python train.py --arch="conformer" --model="self-supervised audio encoder (BEST-RQ)" --dataset="simulated modem signals in the audio band" --train_examples=78125 --n_mels=64 --hop_length=160 --input="log_mel" --win_length=512 --codebook_size=256 --mask_prob=0.08 --norm="rmsnorm" --activation="silu" --mlp_ratio=4 --head_dim=48 --fused_qkv=true --qk_norm=true --inner_norm=false --moe="top_k" --num_experts=16 --moe_every=2 --expert_mlp_ratio=0.25 --experts_per_token=1 --shared_expert=false --subsampling=4 --layers=16 --width=192 --positions="learned" --kernel_size=9 --residual_init="zero_last" --optimizer="normuon" --muon_scale="match_rms_adamw" --lr=0.0058 --momentum=0.95 --nesterov=false --orthogonalizer="newton_schulz_5" --adamw_lr_other_params=0.0011 --grad_clip=5.0 --steps=6000 --batch_size=64 --epochs=4.9 --lr_schedule="wsd" --decay_fraction=0.4 --final_lr_fraction=0 --warmup_steps=120 --weight_decay=0.3 --adamw_weight_decay_other_params=0.05
Rows from expert 4 of block 5, named by matrix and row number. Rows with one number belong to one neuron. Each number is 128 + 32 x the weight over its row's rms, rounded and kept within 0 to 255. All counts start at 0. After the name is the row's rms in percent of the matrix's.
# up: expert up (model.blocks.5.mlp.up, 16x48x192), inputs 96-191
# down: expert down (model.blocks.5.mlp.down, 16x192x48, transposed), outputs 96-191
up.29 095 [121 118 116 149 117 193 109 129  91 147 155 130 109 119 137 190 107 131 131 142 129 110 129 124 165 190 176 114 103 131  69 102 115  92 125 121 153 188 108 141 134 117 145 158 160 105  94  91 137 164 151 106 128  81 139 133  79  73 140 121 151 140  90 159 106 143 108 127 158  73  83 121 113 107 148 107  68 131 161 122 120 132 149 149  97 109 146 159 114 144 137 102 127 124 117 130]
down.29 083 [106 127 160 136  84 180 122 162 123 126 132 131 182 205 137 160 147 164 170 141  98 147 123 203 161 157 160 159 129 104 155  66 205 135 149 138 139 125 147 166 185 193 120 104 146 108 136 114 131 111 108 252  96 111 107 175 177 120 135 142  77  45 168 159 113 164 108 127 129 132 166 151 147 125  90 107 103 121 158 105 127 110  88 127 140 109 111 139 126 137 189 164 142 140 138 135]
up.30 113 [102 111 197 169 137 151 128  54 129 158  89  72 151 135 129 153 109 128 145  85 139 120 119 116  97 157  78 156 184 153  96 122 125 109  93 130 118 163  98 147 103 119 158 129 156 141 101  70 124 181 156 124 131 139 106 147 135  90 165 111 156 157 130 159 101  91 105 120  98 119 124 164  73 124 188 118 110 133 178 122 118 183 145 150  73 127 108 126  81 140 152   0 162  81 152 140]
down.30 083 [118 169 158 149 128 102 120 128 121 121 109 157 108 143 111 151 127 116 137 151 150 144 118 128 182 114 109  58 190  91 174 138 142 133 120 152 103 166 130 142 149  90 123 100 106 117 120 130 152 131 190  93 120 169 103 197  94 115 162 117 135 120  88 171 158 174 170 136 148 102 118 137  95 104  50 118 139  61 180  99 103  61 142 134 100  87 118 142 102  87  46 149  97 126  88 140]
up.31 093 [114  99 135 104 143 128 119 126  76  85 148  59 143 171 158  73 145 110 153  85 130 149  93  98  93 145  74 113 127  68 112 101 137 118  97 110 161 169 125 148 151 137 115 127 156  77 106  88 128 124 138 115 155 124 147 166 143  55 158  71 134 180  94 161 107 148 117  56 125 150 100 145 108  70 180 150 111 144 172 139  91 152 142  73 118 100 163 146  91 154 101 103 159  63 103  92]
down.31 142 [128 111 130  91 121 106 122 134 124 165  35 182 114 128 116 111 120 180  90 126 147 127 164 148 202 174 156 114 128 132 139  94 163 141 142 118  92 139  80 155 159 113 157  76  69 103 163 111 192 156 215 100  81 121 124 166 154  91 110 132 114 132 148 112 180 172 128 118 178 144 101 146 150 125 126 107 151 116 186 128 106 142 119 130 139  80 175 147  53 197 102 113  72 181 105 140]
up.32 102 [135 121 114 104 140 100 105 153 101  88 174 211 122 156 128 132 114 194  78 150 133 104 148 138 152 119  70 131 110 139 126  98 143 114  93  90 164 200 115 140 117 119 142  83 139 120 116 126 171 147 164 175 142 134 149  95 115 124 165 167  39 102  97  71 146 117 127 194 139  88 128  83 153 103  53 108  98 126 209 119 159 120 122 121 134 118 118 133 121 123 111  95 142 132 140 152]
down.32 081 [146 135  82 150 168 107  62 155  66 182 126  97  98 110 146 155 136 125 133 124 155 133 121 128 169  74 116 145  97 119 143 106 115 110 137 161 133 125 108  75 123 118 166 113 154 176 167 191 102 130 106 154  88  82 158 135  88 129 126 115 127 114 103  79 141 122 117 119 153  76 172 134 134 109 127 177 159 128 138 146 177  96  95 156 128 143 175 133  75 141 107 173 168 150 113 140]
up.33 113 [134 152 107 132 120 226 139 101 119 100 103 142 153 130 170  85  99 175 142 100 157 131 106  70 133 136 167 114 110 143  94  69 129  92 101 147 133 106 125 149 111 127 139 144 166 151 124  81 134 120 143 128  93 121 102 164  90  45 159 108 198 169 120 129 120 124 131  95 138 132 131 148 118 115 114 121  72 137 168 109 100 123 158 176 114 129 147 153  94 134 141 128 179  76 128 116]
down.33 087 [128  99 147 164 130 131  99 144 138 108 108 110 108 130 115 135 129 102  99 111 139 133  98 184 113  97 108 128 165 143 142 118 156 145 130  94  79 120 119  76 194 133 155 156  84 115 157 103 140 140 136 126 137 151 201 160 120  64 116 151 133 146 177 130  83 184 140 162 133  36 138 140 143  88 119 152 154  25 179 148 110  62  98 139 110 145 135 118 101 118  85 114 132 161 127 129]
up.34 105 [108 133  85 127  98 110 110 146 116 126 121 117 150 150 105 129 161 135 161 166 116 141 107 161 133 168 149 135 115 147  88 134 119 109 121  97 133  94 129 104 116 146 112 163 164 119 130  85 226  80 101  89 189 112 159 115  81 127 171 133 124 122  70  95 128 138 189 199 121 132 165  93 140  80 105 114 155 105 186 110 105 115 113 140 110 139 125 132 153 146 167 143 164  65 130  36]
down.34 102 [ 90  92  81 164 130 143  98 137  71 153 130 163  94  75 133 143  92 141 101  98 149 160  52 134 117  75  94  61  88 156 143 132  96  87 157 154 149 131 105 136 154 157 219 154 187 129 183 127 149 138  81 170  83 123 110  98 106 113  87  60 123 139  83 122 138 119 100 107 114  74 155 160 120 107 172 108 145 112 137 138 120 135 153 147 168 146 110 112  47 123  87  96  91 113 105 139]
up.35 107 [162 177 144 146  66  63 120 171 143 117 150 199 195 174  87  76 175 186  57 131  97 101 121 114 136 103 146 149 131 158 134  92  93 158 107 125 167 147 106 118 157 175 115 143 144 122 134  97 165  85  91 170 167 123 115 126 124 104  90 134  76 138 143  93 130 124 123  33 134 164 107  93 129 112 110 115  89 173 125 104 134 115 148 132  99 126  99 148 184  81  83  91 135 155 165  63]
down.35 156 [ 95 103 135 137 125 130 105 128 125 104 185 100 198 143 168 159 103  90 132 144 101 131 110 142 106 108  98 201 133 109  99 152 115 172 120 145 129 127  96 115  73 105 129  85  74 158 106 117 169 109 126 186  74 114 119 132  62  81  95 125 175 161 135 116 147 155 141 108 107 127 121 133 167  98  81 169 130 131 184 127 149 125 125 141 158 147 135  45 102  98  73 126 120 157  80  99]
up.36 085 [101 133  79 119 108 208 126 126 140 115 126 111 101 110 141 220  93 100 124 148 125 101 146  97  87 188 103  79 169  81  96 158 144 133 118 137 146 144 151 166 127  94 138 129 111 131 127 105 177 111 169 102 126  94 134 168 148  55 169 114 175 102 142 136 141 130 116 114 137  93 118  83 115  75 164 144 107 120 173 125 116 114 127  77 103 114 120  97 146 114 184  93 116  66 139  93]
down.36 092 [127 102 123 142  80 144 103  99  96 160 174 143 124 161  99 149 109 120 185 190 128  90  97 162 171 154 115 185  85 140 127  93 154 140 168 122 138 176 152 135 171 132 172 117 137 128  82 132 117 151  49 199 116 154 103 149 153 146 140 161 182  90 115 111 164  75 110 114  94 117  69 128 139 170  73 125 140 101 137 139 186 163 141 111 110 119  95 154 119  85 146 188 130 145  48 148]
up.37 106 [132  91 104  49 125 157 120 149 162  80 138 229 219 177 115 207 143 131 104  94 111 143  98 158 136 132 135 172 158 109 154  79  84 118 123 121 135 172 124 167 158 172 139  94  95 158 155 129  88  82 119 131 140 123 106 168 114  74 178 154 113 110 148 155 124 126 119 116 155 138 127 158 124 138  84  99 147 140 149 119  76 100 137 121 160 104 191 100 120 141 135  56 138 134 130 165]
down.37 078 [135 138 143 139 154 113 154 122 145 123 109  63  60 115 143 152 216 123  72  96  86 141 171 104 144 142  83  93  75  84  98 156 146 124 132  91 144 118 115 145  24 145  77 163 154 160 124 109 132 142  94 127 101 200 170 163  74 111 166 118 107 159 125  43  96 173 198 104  92 121 180 145 149 133 142 116 209 132 146 147 111 104 128 106 154 100  76 118 131 162 175 100 169  79 129 117]
up.38 089 [148 157 120 138 180 129 120 149 147  97  99 133 186 121 163  29 127 129  87 151 118 143 106 146 173  60 142 106 153 124 144 156  96 110 108 126 145 102 174 147 149 151 143 165 115 136  67 106 133 134 151 145  57 121 131 167 157  67 116 115 127  80 126 101 134 143  95  84 175 147  83 176 149 166 121 172 143 148 133 100  82 116 159 131 148 117 165 150 138 154 130 183 146 125 165 119]
down.38 090 [ 92 158 116 192 125  99 143  98 110 149 106  82 152 131 125  83 146 172  58  97 116 142  94 132  92 160 102  66  87 100  92  96  79 137 141 171 112 124  77 150 113  83 112 164  98 175 160 105 113 147 113 143 182  93 125 178  97 123  61 124 113 143 136 119 180 202 101 125 140 121 139 135  96 105 106  92 106 148 192 169 117 118 184 147 113 114 122 112  84 129 153  72 105 143 141 128]
up.39 084 [159  93 186 170 170 129 121 172 100 118 122 200 155 168 148 237  72 146  94 145 131 117 107 107 125 144 139 116 137 146 186 123 106 157 110  65 177 128 143 128 150 133 157  98 108 154 141 155 114 152 143 152 111 136 146  94 166 149  92  52 106 138 130 125 120  55 167  97  96 142 115 121 113 148 146 140 120 155  63 134 138 134  60 162 110 128  99 117  88 144  60 107 113 125  90 104]
down.39 080 [153 145  98 139 135  74 148 102 104  46 151 107 113 184 200 141 129 155  85 174 103 150 154 102 202 150 100  75 171  97  95  74 114 104 134  93 117 134  97 153 130 129 103 167 140 148 109 139  94 100  98 115 121 153 187 118 125 158 128  67 157 190 176 146 149 117 135 115 132 161 118 182 131 105 114 139 174 160 105 138 156 164 181 161 188  99 149 129 146 126 148 141 113 124 187 114]
up.40 100 [ 88 121 152 156 139 136 174 107 100 134 101  80 130 114 116 161 146 144 141  90 149  85 120 115  56 136  71 134 139 114  96  43 151  61 126 141  63 121  84  65 163 133 153 150 117  74 125 114 135 146 105 166 130 131 105 151 188  94  59 109  59 109 118 169  80 103 167 154 128 119 114  98 130 106 165 146 133  91  91 106 118 137 104 114 103  95 104 145  63 130 171 100 134 189  37 145]
down.40 114 [141 125 116 139 106 185 133 136 103 120 165  93 138 170 124 126 157 156 124 190  95 119 162  75 169 130 200 160 229 129 146 143 151 171 139  71 125 146 138 122 219 153 106  87 123 114 148 154 156 105 101 177 148 105 128 154 164 130 158 119 126 121 153 132 102 132  92 125 109 189  99 194 108 154  67 118 128 142 159 174 113 107 137 109 102 114 103 161 149 150 137 125 172 107 133 163]
up.41 105 [158 137 171 117 111 105  91 102 140 123 107 111 109  91  56 140 121 177 134 110 113 124 151 129 140 102 113 148 123 183 142  96 115 170 116  89 128 107 122 157  94  90 160  54 147 138 169 108 101 165 137 149 126 156 145 115 168 100 138 110 113 102 129 107 132 149 154 104 113 131 202 102 133  54 113 118  97 144 172 112  95 163 125 135  81 140 115  88 141  93 105 145 110 171 171 174]
down.41 097 [168 103 133  61  81 115  70 153 118 142 143 101  95  70 110  94 157 149 103 212 156 110 153 148 158 113 131 176 155  98  83 153  88 136 102 133  92 146 144 106 142 115  94 151 193 145 133 179 149 131 115 123 117 106 175 109 121 142  86 133 141 105 137 165 125 123 134 130 120 139 115  96  85 106 119 120 133  82 104 198 181 118 124  96  79 137 165 113  93  73 151  97 206 101 146 211]
up.42 086 [ 75 125 104 187 163 109 154 172  79  81 120 145 114 146 133 161 170 108 125 150  72 135 171 159 103 155 133 161  49 170  94 117 177 106 101 127 182 120 111 153 104 124 133 109  71 149  99  82 110 158 110 149 147  80 131 151 135  80  94 104 118 145 130 119 118 135 141 107 149 147 126 134 146 134 112 153  80 150  97 145 132 107 101 109 110 146 171 178 123 125 118 111 133 154 168 195]
down.42 096 [ 87 169 113  80 144 162 139 109 100 165 137 156  92  96 172 133 126 152 174 180 135 160 162 146 121 117 180 124  98 143 138 138 174 172 149 163 146 141  96 137 125 156 231 135 145 124 122  59 112 121 105 140  76 116 167 134 128 141 143 113 122 121  85 105  85 178  77 175  96 124 140 140 177 145 131 102 180 152 175  95 139 175 127 126 153 136 147 142 101 128 196 113 108 132  69 152]
up.43 084 [ 95 151  76 123 105  60 130 133 107 175 150 117 152 140 108 238 151 161 169  98 144 170 111 149 160 159 126 130 120 138 129 125 105 151 128 109 126 134 127  95 121 137  91 180 142 106 123 179 139 159 110 174 120 114 123 151 161  74 146  87  77  78 121 119  99 148 122  95 183 113 130 159 106  77 119 103 202 167 129 124 176 178 133 130 106 128 107 124 124 109 110 132  73 117 170 130]
down.43 108 [109 154 140 176 110  97 104 151  89 105 127 106 196 125 132 131 132  96 101 104 168 159 108 144 155 130 106  96 108 145 124 132 107  94 121 165 153 161  68 104 156 112 118 167 148 162 206 122  99 102 121 125 168 163  86 172 139 127 128 151  99 107 134 114  68 187 114 136 189  82 126 166  74 134 117 123 111 134 128 178 156 160 119 160 167 142 100  99 139 123 137 190 142  86 126 110]
up.44 100 [ 87  87 153 154 147 198 113  84 100 137 120 161 105 158 140 208 126  95 153 150 147  94 135 100 136 128 156 165 156 154  73 145 162  75 140 124 167 177 121 138 116 124 169 129 131 174 116  94 128 118 132 186 116 104 116 137 108 107 109 160 139 204  76 128  62 107  89 129 105 162 125 169  49 131 143 128  82 130 173 118  69 138 163 156 109 119 144 132 130 109 124  86 144 133  82  94]
down.44 100 [114 130 118 121 130 139 108 220 106 165 137 125 155 178  95 142 110  79 150 193 120 136  90  94 153  89 107 133  96 140 154 161 216 119 179 172 190 109 152 118 149 193 103 111  81  97 158 111 157 126 122 137 124 123 136  85 127  89 155  94  94  86  73  93 120 161 163 110 157 114 100 147 122 134  84  93 170  73 159  97  85 149 112 130 113  81 115 130 158 132 146 141 114 124 102 158]